Weights of a small image classifier.
Training: batches of 384, held-out accuracy 99%.
Data: trained on dashed paths with two dots that lie on the same path or on different ones, 295000 training examples, 15.4 epochs.
Rows from block 12 of a small image classifier, named by matrix and row number. Rows with one number belong to one neuron. Each number is 128 + 24 x the weight over its row's rms, rounded and kept within 0 to 255. All counts start at 0. Numbers have three digits each.
After each neuron's rows are labels from the 100 images, of 14848, where the neuron reaches its highest value: "responds to" is what is common among them. Only what is clearly more common there than usual is listed. The data: dashed paths with two dots that lie on the same path or on different ones. In brackets: how many of the 100.
# fc1: MLP up (model.blocks.12.mlp.fc1.weight, 512x256), inputs 0-85
# fc2: MLP down (model.blocks.12.mlp.fc2.weight, 256x512, transposed), outputs 0-85

fc1.205:130118117094150138152118144128133127114103118172110101151129122111158128155143157115175152128142127083134131146109104107118129131150135162122174078095135114198128109165092116129130138170111077132114085134151139116136136104075100142091097108140117122115118089
fc2.205:140138140198151128101136140153122139140101126106110141097128158114079150057142114127113107130140109140098140127152122108106131137117127126143092168132131070099120127102158133117118124086106140097155136130115147124118144156171124141150142112130137118134137174
responds to: long paths (97)

fc1.50:151137109150133151118182117097118095098129124151111118092158144147091102114136109110168123135125120127073154158155095159093138178110119119144138112157103132126132144087135116078136167118141159165132143127118176104121152099113141123089148156150133154112130106
fc2.50:133130146105130138151077124159159102164135122095164184141140089113145136161134130097125100114146129149192114103115127101183112129120116144106169132069121089099133121158122126141165065139130065094110107140147099142121128141129119166171106112124116077118126134
responds to: short paths (78)

fc1.471:132141177134137126126131146106099129126062125144135142124099118129119152112145138145081089126123127148137081143111169111207135141131146127110152128153157145126108129146151151176129160064121133155154119105122174145125145152120150133153095114108143122116164133
fc2.471:134089098103107127114161103141135140123139132130127100111135129104155133123111104134173144122167132116082160084126109131084127139119106173136104133123095143126104130103116128102155112148125147129088127139132127132131117110131158135116142129136115142142081116
responds to: long paths (100)

fc1.321:159112106113133148135180151138140117118131123100092126096120139124145087080102117121113157139143156099117114141092157117142108143113156132151127156133115128197098078091099150110150125148129107093148147123123164120168139120143106141143124166114133080092116153
fc2.321:110146151137122111105123074120125141118110122130119140151130114109111190140161128117169064135067115131165156083167097124120163135123130127109137078120118134073123162126144165106108142103155149133116087100135070128096117137093100175087105116122104163130135107
responds to: long paths (93)

fc1.509:105130161128119127109143098067141135134153087105148121128166111103117130155127149143123135122148130159140119121138094160144160101116124140128156145131122092165178127190162128130156109112146067151085112104155125108109137179127136155135136124131157137153118097
fc2.509:129125098149144132146113167190114149160144132131153120109100125136147099117170106145114126122120145081121130139103162115154099121131133096089119115079122147130092106103082155114145149149129171159152157156098126113122128082106136102134106130107148144105114119
responds to: long paths (96)

fc1.285:134155132102131104106121103148084181114147082090117146123157144087170119117099108117133077151113118136144123123117147117110141143158117131133131136155133159109137097101140143162132142123101099108195126136151122165101159100130146166134094100172113102108114161
fc2.285:144093141121122093105145144097206148170142107136087083150111162147133134123148147113110158106140144162143121143072157181158133116129136121104106155159083106116075130137129093110170134137154146125144144131151123097146109136114113138126150163110148123123125087
responds to: many distractors (94); long paths (60)

fc1.412:138166130112125152132109136154171111130140125144109125132104140126131142136118128138063140105128144099087156134122128112125126128137173128152154161099111124184189128153088127093177096129143133121130102109114100135123128138128154175079117119121130145120119138
fc2.412:131116129175136124121131088096069132119141112116139121136121147116133108155149119124206113153133082132150119096152127163101130148102109141105123101121143139084115128114174123107101175119138134125130148137111150109093128118131101102167114134092100078151132134
responds to: long paths (88); many distractors (81)

fc1.501:109163111141151176087123157139134132114115157132093125139172119082144121146097145089108115122116170111109158094154106155138156146128121125107143134102136112173155157110105112133145121154121154143104107173130110138114149128036164101128134154111150122157108116
fc2.501:169102154144096114155129104111113184134105142143162124151083161159132125103149079159161133135130106153151120115123164108131121108116123151142120104153141149109136094094123112109105133111137104120132119079141105138137118121201080135171151094111149095139135162
responds to: long paths (84)

fc1.53:150121152131152123087134114095106171134130105153135157115139098148174135108136123102095146118056144120125095145151129163132114136105125154126106169152120133106093137104149160110139099112127099132120153106115129146147158125123114131111110137128115132157139108
fc2.53:142135093102125143131119144126092147101147096064111108139167130124093129112108158130148162122150145093117165123158147148134120099131108155151127115120132111144141163155094106118115153103157103114145123128173122112150109149150129109087139118063187149169108165
responds to: medium paths (100)

fc1.423:075147183107146146095128099138141116159094144111152098101096121110154091137098146102148092087135132182151141110123101135118136151149113120125123117151112135121155129139080123137149120178123105132106131097127104085167126125117129153104157106146117106120119102
fc2.423:117148083127108142201140141115112173103124081146155141111192152156131164098129136174117176137109141083141110136133127128131133102115148138098114126119111131168108133153151133141113106088162128105161122162110174151137114120128167115145108150142128158102143181
responds to: long paths (100)

fc1.142:122147134109133158184106069131143135107104141187124111142146129151128125152153098157093134159091092179107124151135097134134163148130130113114104136151159179103129104126131154162107108119107107121155105114074173149163153109154127134179141114141124107099134155
fc2.142:115151105124150100101104165086105160110150110130139169140111104120112131171120125098145111103142097152126130129153132168124145128100122145096137117143103163163152167127133145098146134123158130139104151132187104115103098165135079124091137114121138114161110143
responds to: long paths (65)

fc1.150:134141193111139173120125095129135132140125150099135116174167134118130105129136122114116154141141117127107152140091112104102055121151144084105134155101090144131133094129130086128110150182088172170093111154132126096109132153107129122142142162079115147116144110
fc2.150:134106099156097108135110178136128143140162095156125146098104127118099125114112108182132081150133131131161130131134125114165171138103092145136125107112139138132126144164146161144132126081151128108104156102112113142128131124138133138131121109171097086117089172
responds to: short paths (80)

fc1.128:155161156154130140075105140107088121155173120089129144111166155120099104105153125117103122119132133132104103116089091141179140146136156141144090098126077153133143127085103121143111142135127138137120123098158101116134112110097121135127113191101094139142085099
fc2.128:142065130136157104146122145121151104090168113142106132138092077132136136130130118118127148147186109148143137083147100111102100113136118100176124138152124140125107105120156141102140110113123111110084152164136099131084125124103106111095164076118127091123140128
responds to: many distractors (100); long paths (95)

fc1.132:129120097115153138122109122120138147064111180119139167101127134090092082069139131141108111145134132105149119153112127158152141131103125126127147144148160100148142123130097118120145103109148099138119197102101149125170139117115120165125088131167128088163113163
fc2.132:113154151138121150137152141134126104177140109158108098146141147145186144192113118135106156098071155174108124137154159121135097152116145130115115128133115143058086077120125147121056146126100148112131095157165130137093089105134131099171161143097163159109121125
responds to: medium paths (64)

fc1.182:122115129162152140168119114151114100108128130085149179109132119167097124102112148121149132160131150142124160196100137111151132147121098127150152181083126104104151105090164113085132181109149137120119146128127132129119100099071106134097124135102203148118157126
fc2.182:145125145109125130118150111121096108148131106200100095157146137102159105159122136067144115162116116144103121081149100103111146128143122155148092101153136133116086128150099124133118072135103129129123143134124167164126139161162164116146125125159090106139135119
responds to: long paths (65)